A small encoder-decoder audio transcriber, trained from scratch: encoder width 256.
Rows from block 3 of the audio encoder of a small encoder-decoder audio transcriber, named by matrix and row number. Rows with one number within an expert belong to one neuron, the router's apart. Each number is 50 + 15 x the weight over its row's rms, rounded and kept within 0 to 99. All counts start at 0.
After each expert's rows are labels from the 100 clips, of 14976, where the router gives the expert most weight on average: "loudest band" is the band of the loudest frequency at the time of the peak. Only what is clearly more common there than usual is listed. The data: single English command words and digits, spoken by a formant synthesiser in many voices. In brackets: how many of the 100, against the usual share in percent.
# router: router (encoder.blocks.3.mlp.router.weight, 16x256, trained with AdamW), inputs 128-255
# up: expert up (encoder.blocks.3.mlp.up, 16x128x256), inputs 128-255
# down: expert down (encoder.blocks.3.mlp.down, 16x256x128, transposed), outputs 128-255

# expert 0
router.0:27 49 40 70 45 63 32 62 28 45 42 47 54 60 38 51 44 55 49 41 31 48 71 60 62 41 42 51 53 72 45 40 26 54 55 48 55 30 26 55 36 22 44 65 43 40 32 61 39 51 57 46 30 78 35 29 61 17 54 70 57 52 63 29 25 42 78 29 53 40 24 39 46 69 36 48 63 46 54 71 35 50 56 55 57 39 30 76 49 54 56 60 39 60 56 73 42 45 43 54 37 31 72 28 34 41 33 67 26 72 60 85 54 53 32 60 43 50 61 49 70 60 38 59 33 66 58 59
up.0:41 55 52 49 60 46 54 63 50 46 50 60 38 68 49 76 50 42 50 50 62 48 53 52 49 67 26 41 42 87 47 29 17 58 53 33 61 41 64 48 42 54 62 32 49 40 34 96 64 58 65 56 46 29 60 56 61 48 65 26 61 47 48 50 50 53 30 55 57 54 76 58 57 42 49 53 60 67 62 14 38 69 58 51 61 53 31 47 49 41 65 47 44 43 44 58 61 67 43 46 65 51 28 40 67 24 78 42 46 72 54 20 48 53 46 49 54 19 52 50 46 73 59 34 52 00 41 70
down.0:66 56 40 54 69 57 48 52 43 73 58 19 90 51 72 52 35 29 51 58 52 51 04 61 34 30 51 37 58 47 63 49 29 55 71 58 70 68 18 38 49 53 63 20 42 52 40 60 51 49 63 54 52 47 57 49 26 55 42 49 15 22 48 56 46 35 88 39 76 69 38 55 54 77 57 40 51 45 30 59 48 51 54 51 49 28 62 42 48 44 36 29 60 93 49 55 54 71 57 47 60 49 55 69 45 76 43 42 27 48 29 74 50 38 47 50 41 48 46 40 64 46 36 52 36 68 48 50
up.1:75 46 49 02 49 35 48 36 37 52 55 51 27 43 38 57 00 48 48 43 88 64 52 50 47 58 64 22 45 48 51 62 57 52 50 53 79 36 43 72 51 76 47 56 52 58 65 60 90 49 50 68 39 52 55 45 34 27 33 54 50 52 49 31 58 55 53 52 53 45 42 39 47 00 54 26 58 67 52 41 45 66 50 00 61 55 47 49 50 52 76 54 48 62 49 66 50 40 63 38 54 54 45 43 54 66 60 50 46 49 50 42 50 35 51 49 61 82 37 67 30 59 58 36 65 94 53 55
down.1:35 43 32 51 22 30 48 85 71 49 50 49 70 51 77 46 70 50 48 65 46 28 70 38 50 50 47 48 48 43 46 51 54 50 57 59 49 64 50 51 55 57 51 75 58 33 53 54 45 47 60 48 54 54 16 48 60 54 46 46 08 51 67 44 52 52 35 51 65 49 71 43 48 55 21 68 70 57 76 70 55 51 62 57 23 46 51 40 55 46 35 47 46 00 60 42 52 47 59 60 38 45 37 37 49 68 52 52 57 51 49 59 46 84 49 68 47 60 71 49 44 50 43 03 51 32 73 59
loudest band: 4000 to 8000 Hz (74 vs 11.6)

# expert 2
router.2:28 36 18 39 77 27 45 45 57 63 78 30 47 52 26 56 61 36 49 50 42 36 34 56 17 19 48 49 52 51 62 54 36 39 51 43 63 38 35 27 41 74 45 66 36 61 43 53 36 43 51 26 45 63 61 56 55 31 59 54 32 29 73 54 58 45 59 51 56 42 52 56 37 44 25 58 71 58 65 62 35 32 47 51 61 43 62 48 63 87 45 52 60 69 58 65 60 79 46 43 64 60 55 69 54 45 53 71 35 47 28 58 42 49 52 69 51 45 40 40 45 68 60 34 48 46 59 48
up.0:60 52 34 39 49 30 58 00 55 50 50 51 49 49 82 39 35 53 46 49 51 40 52 48 60 54 28 96 27 75 51 61 49 51 44 77 24 54 46 66 35 37 35 48 34 66 62 38 71 50 55 37 99 51 78 68 43 52 55 50 53 61 43 51 69 33 34 47 38 70 73 52 53 57 55 52 34 55 51 50 60 42 69 51 54 76 60 43 27 51 46 52 39 48 42 17 47 48 44 55 46 50 21 50 51 73 43 54 56 40 54 69 50 49 56 36 41 25 60 49 55 47 60 55 51 42 46 22
down.0:48 57 64 41 26 61 44 57 45 42 37 55 52 51 53 58 52 67 53 00 57 76 42 44 60 59 72 53 50 42 35 55 60 55 50 55 39 39 43 48 34 47 47 57 55 56 38 09 44 22 81 54 57 51 46 44 45 64 55 47 65 48 69 74 76 47 62 38 61 32 51 43 86 50 39 55 61 46 24 55 62 71 52 49 60 55 42 49 51 45 33 47 44 67 21 78 48 78 54 62 56 35 70 31 67 47 42 71 58 49 52 74 37 44 47 45 50 53 56 11 70 40 76 54 54 50 52 52
up.1:38 09 44 34 51 48 21 60 40 25 53 38 76 40 66 59 56 56 59 57 30 59 56 58 53 56 91 48 62 41 50 70 48 24 44 44 46 32 48 53 72 25 55 60 52 14 50 58 56 51 44 46 40 46 51 75 52 48 58 48 58 50 51 63 34 69 76 48 52 43 52 56 59 51 68 00 51 53 47 48 71 54 58 83 37 49 49 39 31 49 31 65 50 41 51 42 50 79 35 53 59 50 55 48 67 56 61 65 75 51 83 37 49 65 49 29 53 33 55 44 61 47 49 37 44 50 19 57
down.1:64 53 48 32 50 47 48 49 49 66 61 89 59 57 52 51 59 38 63 61 49 50 38 55 65 34 48 41 55 44 34 45 57 50 62 61 50 36 24 68 45 48 55 51 41 67 53 48 23 85 53 36 37 40 52 31 60 51 42 47 48 49 51 37 61 46 62 53 48 33 47 35 45 29 43 71 50 54 48 51 06 36 42 33 99 76 50 60 62 55 73 57 48 60 48 92 11 48 27 61 57 42 96 53 41 29 35 44 58 39 51 45 49 50 38 49 52 51 78 59 20 63 56 44 53 39 44 37
loudest band: 1000 to 2000 Hz (27 vs 3.7)

# expert 12
router.12:52 42 58 77 66 59 35 23 56 35 46 39 57 55 54 43 48 78 46 25 57 66 48 36 47 58 21 37 62 43 34 69 92 67 53 53 12 94 48 24 55 45 40 42 36 44 51 22 74 56 51 52 53 36 52 58 69 47 48 47 36 61 42 37 51 46 20 50 81 43 54 70 45 48 48 69 55 32 60 71 43 38 52 12 49 63 77 46 45 43 47 46 63 38 54 58 30 24 63 56 70 32 35 69 31 57 73 57 51 29 53 24 55 36 50 61 57 47 47 78 48 35 49 29 63 48 75 39
up.0:39 49 50 72 64 38 56 64 40 56 51 56 20 44 21 48 49 54 47 49 47 42 82 39 51 76 73 41 54 28 52 41 45 46 20 77 45 69 57 72 66 48 69 74 48 50 61 52 43 57 71 78 03 69 58 62 48 81 79 45 32 46 58 44 49 51 52 47 99 69 51 46 37 63 38 40 47 54 69 59 37 85 61 37 43 40 67 68 46 53 50 50 55 79 63 34 47 36 27 62 53 71 51 58 39 59 52 48 37 40 40 62 49 55 53 69 60 36 44 62 35 48 44 59 60 54 67 39
down.0:47 43 24 49 55 50 20 49 63 37 51 35 68 46 42 62 60 46 74 46 48 67 41 49 52 52 30 49 49 72 69 58 45 29 50 46 45 50 34 65 60 45 47 11 65 60 52 76 41 49 51 44 55 64 53 67 43 17 31 56 39 59 29 70 54 47 55 55 30 45 49 47 56 72 59 42 40 53 41 31 46 33 37 44 47 56 48 42 50 70 08 48 33 51 52 56 50 47 58 34 31 32 40 67 47 89 41 72 50 46 36 40 52 34 50 31 54 67 28 19 54 69 61 61 44 67 38 67
up.1:50 50 35 70 54 31 21 57 63 39 36 49 44 39 52 40 42 52 54 48 26 48 49 50 20 61 57 72 61 58 50 43 21 39 60 49 50 40 54 19 46 57 55 57 63 65 35 43 50 51 52 11 51 74 75 55 54 54 62 62 51 68 63 48 50 69 47 51 42 45 40 48 31 48 46 44 35 37 45 21 41 69 54 54 58 27 95 43 41 48 37 49 67 64 53 31 59 42 21 55 56 51 65 49 56 46 49 53 65 51 41 19 50 43 39 52 54 45 59 24 42 70 58 77 36 22 42 99
down.1:48 49 46 46 66 21 48 50 50 70 66 18 43 52 57 47 44 70 51 33 73 62 27 55 70 52 43 16 29 51 50 48 43 30 54 75 53 46 38 10 51 29 54 57 53 44 50 41 32 46 39 51 40 50 47 44 54 71 14 45 53 53 51 45 39 71 49 40 67 55 47 52 50 32 47 52 55 54 24 69 47 47 64 25 47 57 53 45 82 74 40 50 51 59 50 45 49 47 50 99 52 41 50 90 45 63 63 30 60 66 21 22 43 49 34 37 50 50 22 25 46 43 45 67 78 61 54 44
loudest band: 1000 to 2000 Hz (54 vs 3.7)

# expert 4
router.4:52 26 20 54 66 34 37 47 70 62 43 64 75 57 68 47 51 48 71 50 42 49 41 54 29 34 51 35 54 60 51 48 23 48 50 44 56 32 17 36 52 74 43 61 14 46 27 44 19 23 63 22 40 54 37 32 49 35 54 53 09 53 78 56 62 64 62 55 61 42 47 66 49 48 29 46 65 32 67 44 42 57 36 47 56 27 43 43 49 78 39 33 62 65 59 61 59 76 24 36 72 48 67 70 49 51 43 53 31 55 27 56 39 45 45 50 53 51 43 27 62 64 50 28 49 64 53 42
up.0:51 53 52 60 31 57 49 46 56 48 49 48 40 35 34 41 42 71 59 76 22 43 60 50 57 81 51 46 51 51 42 37 72 30 47 44 37 97 37 57 32 64 56 57 61 54 37 00 42 70 36 52 66 52 30 67 51 59 33 35 84 51 59 32 62 45 55 51 43 58 48 53 75 62 32 50 55 46 45 57 41 41 38 27 44 63 58 51 54 50 52 34 54 49 45 80 48 07 69 44 63 66 50 63 47 57 39 60 86 53 73 59 50 23 49 77 56 47 26 86 05 40 50 61 26 54 53 61
down.0:52 74 52 44 37 64 35 50 53 00 33 40 69 56 68 51 58 62 57 28 41 72 89 54 29 62 34 37 35 61 29 59 65 59 47 71 29 61 47 40 36 47 41 52 34 53 48 29 59 63 50 51 43 43 63 36 61 70 44 70 63 62 46 37 52 53 25 52 33 46 51 48 51 50 26 49 67 59 29 58 45 40 48 51 48 89 47 61 54 36 48 50 58 76 50 55 53 61 46 50 31 45 43 47 27 42 43 64 65 58 47 28 73 63 40 37 58 49 67 46 44 37 42 49 56 43 38 63
up.1:50 50 54 41 53 62 43 58 51 35 58 62 60 53 15 50 71 66 53 61 64 61 79 51 46 51 55 67 59 54 35 66 51 48 64 58 47 50 88 32 44 32 37 49 51 53 72 56 09 57 44 41 56 61 50 27 72 45 31 67 62 42 65 35 66 47 62 77 63 44 50 64 48 53 49 54 55 46 44 57 65 44 47 48 53 65 00 32 48 48 51 62 51 48 40 30 42 53 99 47 26 56 32 50 49 35 73 48 32 76 59 67 50 49 39 52 51 61 48 40 31 27 75 60 54 89 55 53
down.1:46 60 53 79 29 45 57 33 33 52 71 35 69 35 62 50 43 40 48 53 38 61 50 51 56 42 87 43 49 42 24 44 48 30 57 48 62 58 36 65 44 24 52 49 22 51 49 39 71 49 49 68 49 27 50 42 63 59 42 60 46 62 60 43 81 59 17 50 66 34 54 66 55 69 48 70 76 48 36 83 47 68 56 67 49 82 46 39 45 23 82 46 54 68 67 41 68 47 61 54 58 41 72 65 69 32 75 45 50 58 54 64 42 52 09 51 57 21 53 64 52 45 55 41 64 36 61 50
loudest band: 500 to 1000 Hz (68 vs 16.2)

# expert 5
router.5:43 46 24 55 75 35 41 46 71 59 53 43 57 45 47 45 51 51 62 38 33 37 36 46 26 39 65 37 49 43 53 56 32 57 58 35 66 41 36 52 39 70 24 75 28 74 32 55 32 48 69 35 21 61 42 36 53 28 49 55 50 11 71 43 68 57 71 51 41 42 47 69 59 56 24 56 75 42 78 39 40 53 58 25 66 29 64 34 63 78 53 25 53 60 51 68 68 75 61 37 68 81 68 89 65 63 38 81 56 70 39 54 55 52 40 58 60 53 45 30 46 43 70 37 44 48 44 46
up.0:27 52 72 46 45 54 80 64 49 94 64 79 35 49 56 35 35 57 40 40 48 50 53 72 33 34 53 33 77 38 60 25 44 46 62 41 48 87 62 51 15 53 33 53 48 49 37 54 69 52 49 61 63 50 48 51 55 40 50 76 62 56 61 61 46 38 40 38 46 52 49 36 44 57 87 59 46 63 61 62 59 46 55 63 54 40 57 75 33 69 64 49 45 33 48 64 55 58 34 78 45 51 46 24 37 65 43 43 21 30 37 63 33 52 73 55 63 20 60 09 55 34 51 33 60 69 65 42
down.0:47 61 33 47 49 71 42 51 63 53 67 61 55 39 45 46 54 61 38 70 52 41 40 40 45 55 88 47 57 69 38 59 58 50 42 64 35 25 45 44 43 61 54 56 49 84 55 56 57 48 48 50 57 42 37 59 41 28 55 30 58 54 43 46 56 45 15 56 35 41 47 57 65 69 47 38 44 61 50 50 49 47 63 29 60 47 52 39 37 38 73 40 39 68 27 56 39 45 65 65 58 74 53 70 70 45 86 23 46 39 52 48 41 23 43 28 40 63 69 66 60 47 37 47 67 65 52 71
up.1:68 59 52 69 22 46 55 53 54 65 28 29 49 50 22 59 48 65 50 46 62 76 19 57 46 67 50 43 42 45 38 52 51 74 40 76 49 71 26 58 14 35 55 50 67 49 49 47 57 27 43 71 56 36 41 28 51 32 48 68 35 42 32 51 48 68 49 42 79 99 48 66 52 76 46 25 45 59 53 53 36 02 49 82 33 65 48 57 40 44 79 50 43 54 50 36 50 42 47 87 40 55 55 47 27 50 54 66 49 34 47 52 56 34 03 44 94 63 54 44 47 89 25 12 39 54 28 52
down.1:53 43 47 47 79 56 49 49 33 47 41 32 49 46 49 54 29 20 30 44 49 36 49 78 39 40 70 48 53 61 46 51 99 59 74 64 55 50 16 55 50 30 48 57 54 43 73 20 48 61 57 49 26 76 68 56 72 73 52 40 56 34 15 51 42 41 46 61 58 69 46 34 50 47 51 48 51 71 25 40 55 39 31 42 57 69 47 48 50 43 89 52 18 57 37 52 20 26 22 64 21 51 57 24 59 66 53 42 64 50 34 36 52 68 77 43 48 71 55 69 62 21 42 87 36 53 68 59
loudest band: 500 to 1000 Hz (76 vs 16.2)

# expert 6
router.6:61 41 31 47 64 18 28 33 57 73 62 30 51 49 42 41 53 29 65 41 34 49 36 40 49 19 43 38 35 56 58 64 26 46 62 53 47 29 19 44 54 71 55 69 18 39 29 60 27 44 56 25 45 50 64 40 47 52 30 59 48 30 50 39 54 34 86 63 35 40 54 58 59 58 32 53 80 47 58 39 45 54 32 42 75 19 63 42 57 77 38 38 55 74 30 75 66 72 41 48 72 55 54 61 75 60 39 64 41 59 15 65 42 60 51 65 46 45 45 45 54 42 91 38 48 55 42 37
up.0:21 51 50 56 50 49 36 49 54 48 48 32 64 62 52 49 49 34 56 42 28 46 37 25 84 39 26 51 12 59 60 26 27 40 40 49 54 46 64 28 99 36 49 94 75 48 50 47 64 34 48 62 48 24 50 40 49 33 46 59 51 41 58 52 55 55 47 23 54 59 57 40 36 59 53 03 52 43 62 48 41 77 60 33 63 41 48 96 40 52 57 54 39 45 52 49 76 53 67 58 50 79 50 64 37 49 33 32 51 21 22 46 38 49 21 44 49 54 35 39 38 42 54 54 49 30 52 52
down.0:56 51 99 69 45 41 40 57 50 45 66 48 52 38 52 66 47 51 16 35 43 53 62 50 34 45 69 55 31 18 75 61 42 53 75 75 45 62 45 80 45 45 46 27 42 62 50 44 49 48 43 12 54 47 42 38 41 44 53 42 48 61 58 38 57 68 59 39 55 59 46 45 49 50 44 53 53 24 50 47 52 09 71 33 54 51 54 62 80 09 53 86 11 63 44 66 46 89 56 52 30 32 39 64 28 75 40 46 59 65 73 33 48 47 54 38 41 35 39 47 37 54 67 48 48 17 42 40
up.1:36 37 46 46 51 52 48 27 73 63 34 36 48 62 56 46 27 61 61 46 50 51 84 29 61 41 22 76 52 14 63 58 54 11 62 47 14 93 72 48 59 21 53 50 68 40 38 52 64 42 46 67 56 22 72 64 60 43 38 57 45 47 44 35 71 33 67 79 79 46 46 42 50 50 52 59 55 56 45 36 47 43 39 09 44 52 49 40 55 49 46 37 48 21 43 47 43 18 63 25 64 41 39 53 21 52 52 42 41 55 58 03 28 65 55 51 45 26 38 92 50 49 56 43 45 51 37 50
down.1:22 46 33 45 71 66 44 49 52 38 41 44 50 53 50 38 44 72 49 76 30 62 49 40 47 32 29 99 57 22 67 64 75 56 43 57 39 99 67 42 47 39 42 57 37 74 50 11 56 39 50 51 77 43 71 42 41 43 55 61 72 54 45 46 30 57 46 31 64 56 55 49 51 75 65 56 71 45 15 62 47 51 55 18 42 44 40 68 33 51 36 53 59 37 42 48 50 45 67 58 58 44 64 62 44 50 66 29 62 40 76 23 43 52 61 58 61 32 49 49 64 45 45 47 45 49 52 50
loudest band: 250 to 500 Hz (52 vs 15.6)

# expert 7
router.7:51 57 18 42 72 42 59 40 58 50 71 41 74 46 46 36 50 53 61 31 31 30 45 37 24 35 54 36 24 64 70 44 34 46 53 50 74 29 15 57 58 69 35 59 35 63 39 35 20 33 71 37 31 48 42 52 51 31 58 48 57 38 67 51 67 55 74 62 55 32 43 59 41 65 16 57 86 30 73 32 43 57 55 36 77 32 67 41 53 63 38 43 52 52 34 78 56 69 59 28 73 49 49 56 53 67 48 70 18 65 24 65 56 49 47 62 47 50 48 43 54 71 50 28 53 57 43 25
up.0:62 12 64 41 38 50 52 85 57 68 70 50 59 47 60 62 53 60 44 46 31 27 52 44 29 39 49 58 52 51 47 57 54 79 52 00 44 53 55 55 56 48 48 50 56 66 51 50 45 51 70 63 48 50 29 29 51 50 68 45 41 49 40 50 50 27 50 60 24 70 47 49 60 52 43 52 43 53 55 53 36 46 57 85 14 43 67 52 22 51 69 53 46 48 32 37 54 56 53 62 71 49 67 60 22 30 59 49 66 52 21 30 48 53 46 40 72 61 66 37 60 48 52 06 44 58 48 65
down.0:58 96 50 37 44 83 66 45 50 65 41 51 40 45 52 49 27 30 49 34 58 42 49 34 26 53 57 44 55 54 63 36 56 50 62 58 27 53 80 51 39 58 67 48 83 47 51 42 62 56 56 35 41 39 54 67 54 80 63 55 68 66 58 69 58 50 54 53 50 15 62 71 39 42 53 46 52 74 44 66 47 52 50 10 61 43 40 48 60 16 53 52 62 41 71 52 19 57 27 68 49 71 55 46 57 30 61 33 57 47 38 63 41 65 55 64 48 30 48 94 51 45 57 57 57 48 38 41
up.1:40 46 68 26 47 61 68 50 48 60 35 22 65 60 58 47 61 49 52 52 33 50 50 69 60 47 71 56 59 39 34 73 53 64 54 78 42 38 57 60 47 56 63 51 42 25 58 00 60 45 48 44 50 22 20 41 45 54 51 57 56 59 49 35 48 50 54 42 23 60 31 46 48 27 43 55 56 85 51 67 48 42 23 50 59 54 57 53 51 59 43 52 59 56 97 58 66 83 38 52 66 21 54 36 49 60 36 53 62 54 56 84 37 70 69 39 65 77 56 50 53 52 62 23 49 43 56 49
down.1:53 68 28 42 35 43 49 74 57 67 45 70 56 34 59 36 71 19 53 13 58 46 67 55 64 60 56 36 65 99 51 43 29 42 81 49 62 33 73 54 43 72 64 28 43 54 82 49 48 57 36 49 36 60 52 52 36 61 52 52 60 37 66 56 63 78 73 48 17 31 34 78 69 38 53 50 25 34 42 49 37 48 39 50 42 24 31 25 41 50 52 33 57 54 49 61 45 18 33 51 34 72 75 45 26 52 56 49 53 36 48 57 51 50 85 53 44 58 87 28 46 40 24 58 64 43 37 41
loudest band: 500 to 1000 Hz (78 vs 16.2)

# expert 11
router.11:55 38 16 56 69 33 40 44 62 55 65 34 62 51 27 37 66 49 62 56 29 27 34 45 59 47 60 53 50 64 76 51 35 54 53 37 46 33 26 43 51 55 35 56 20 51 23 72 28 34 62 19 40 48 38 48 40 33 45 46 34 30 61 44 60 46 72 47 32 42 40 74 57 62 23 42 84 33 41 50 48 49 46 41 76 29 73 54 64 59 26 40 62 68 41 66 60 47 64 53 54 69 69 79 57 46 53 71 57 68 27 50 43 46 41 52 55 39 40 32 52 59 66 33 60 53 59 17
up.0:43 70 44 22 09 66 42 50 47 58 53 55 51 65 52 63 65 64 67 58 47 48 53 46 49 65 33 69 55 38 44 58 59 50 49 57 59 56 70 39 54 45 52 38 77 50 54 48 51 52 50 58 40 62 29 31 50 38 43 49 42 57 45 45 42 77 38 84 44 31 52 27 81 48 69 46 50 35 49 81 49 55 33 52 27 50 48 55 66 54 45 44 75 57 51 95 61 42 51 38 67 52 64 52 39 59 67 57 55 34 54 84 39 36 66 54 56 52 54 00 99 59 53 51 67 40 46 36
down.0:58 51 67 49 73 54 63 50 54 29 49 51 60 51 46 46 67 64 59 98 33 56 58 54 75 38 49 46 41 31 50 46 54 76 50 50 75 80 53 56 53 52 58 44 65 56 25 39 77 33 44 45 32 73 61 53 50 50 33 48 46 58 49 38 56 53 46 59 57 58 62 78 38 22 46 54 51 43 25 52 48 46 59 26 36 27 37 37 52 78 83 59 69 70 39 62 40 64 98 31 25 71 51 44 50 49 48 64 38 43 71 26 31 43 66 39 37 71 49 48 39 63 47 37 47 50 24 56
up.1:63 37 54 26 51 45 53 51 51 49 49 52 52 69 24 74 63 38 59 53 53 38 50 46 68 75 42 71 45 66 40 55 69 40 46 52 56 56 72 73 28 46 52 55 40 81 48 57 45 76 54 69 58 57 57 56 49 33 22 36 47 65 51 27 76 58 60 58 61 61 47 77 52 29 38 50 51 00 47 58 49 56 59 42 59 35 53 50 49 51 33 52 48 58 47 47 43 57 53 44 77 32 18 45 70 49 47 62 62 88 99 34 31 47 43 41 49 39 32 58 33 43 53 38 55 46 22 67
down.1:28 78 48 57 43 36 64 66 58 48 52 41 82 50 45 48 43 45 56 62 56 39 65 73 57 48 29 41 47 33 50 46 51 28 70 42 61 60 63 42 49 12 41 55 39 51 84 45 46 12 40 43 68 43 49 48 64 54 62 65 49 50 49 44 78 54 34 45 81 45 54 53 51 48 45 63 44 23 46 80 56 51 41 36 58 41 54 54 50 41 33 50 37 37 12 38 62 49 39 27 46 27 25 50 61 40 46 40 58 59 51 49 51 38 60 61 58 65 50 46 35 62 55 34 49 53 54 30
loudest band: 250 to 500 Hz (36 vs 15.6)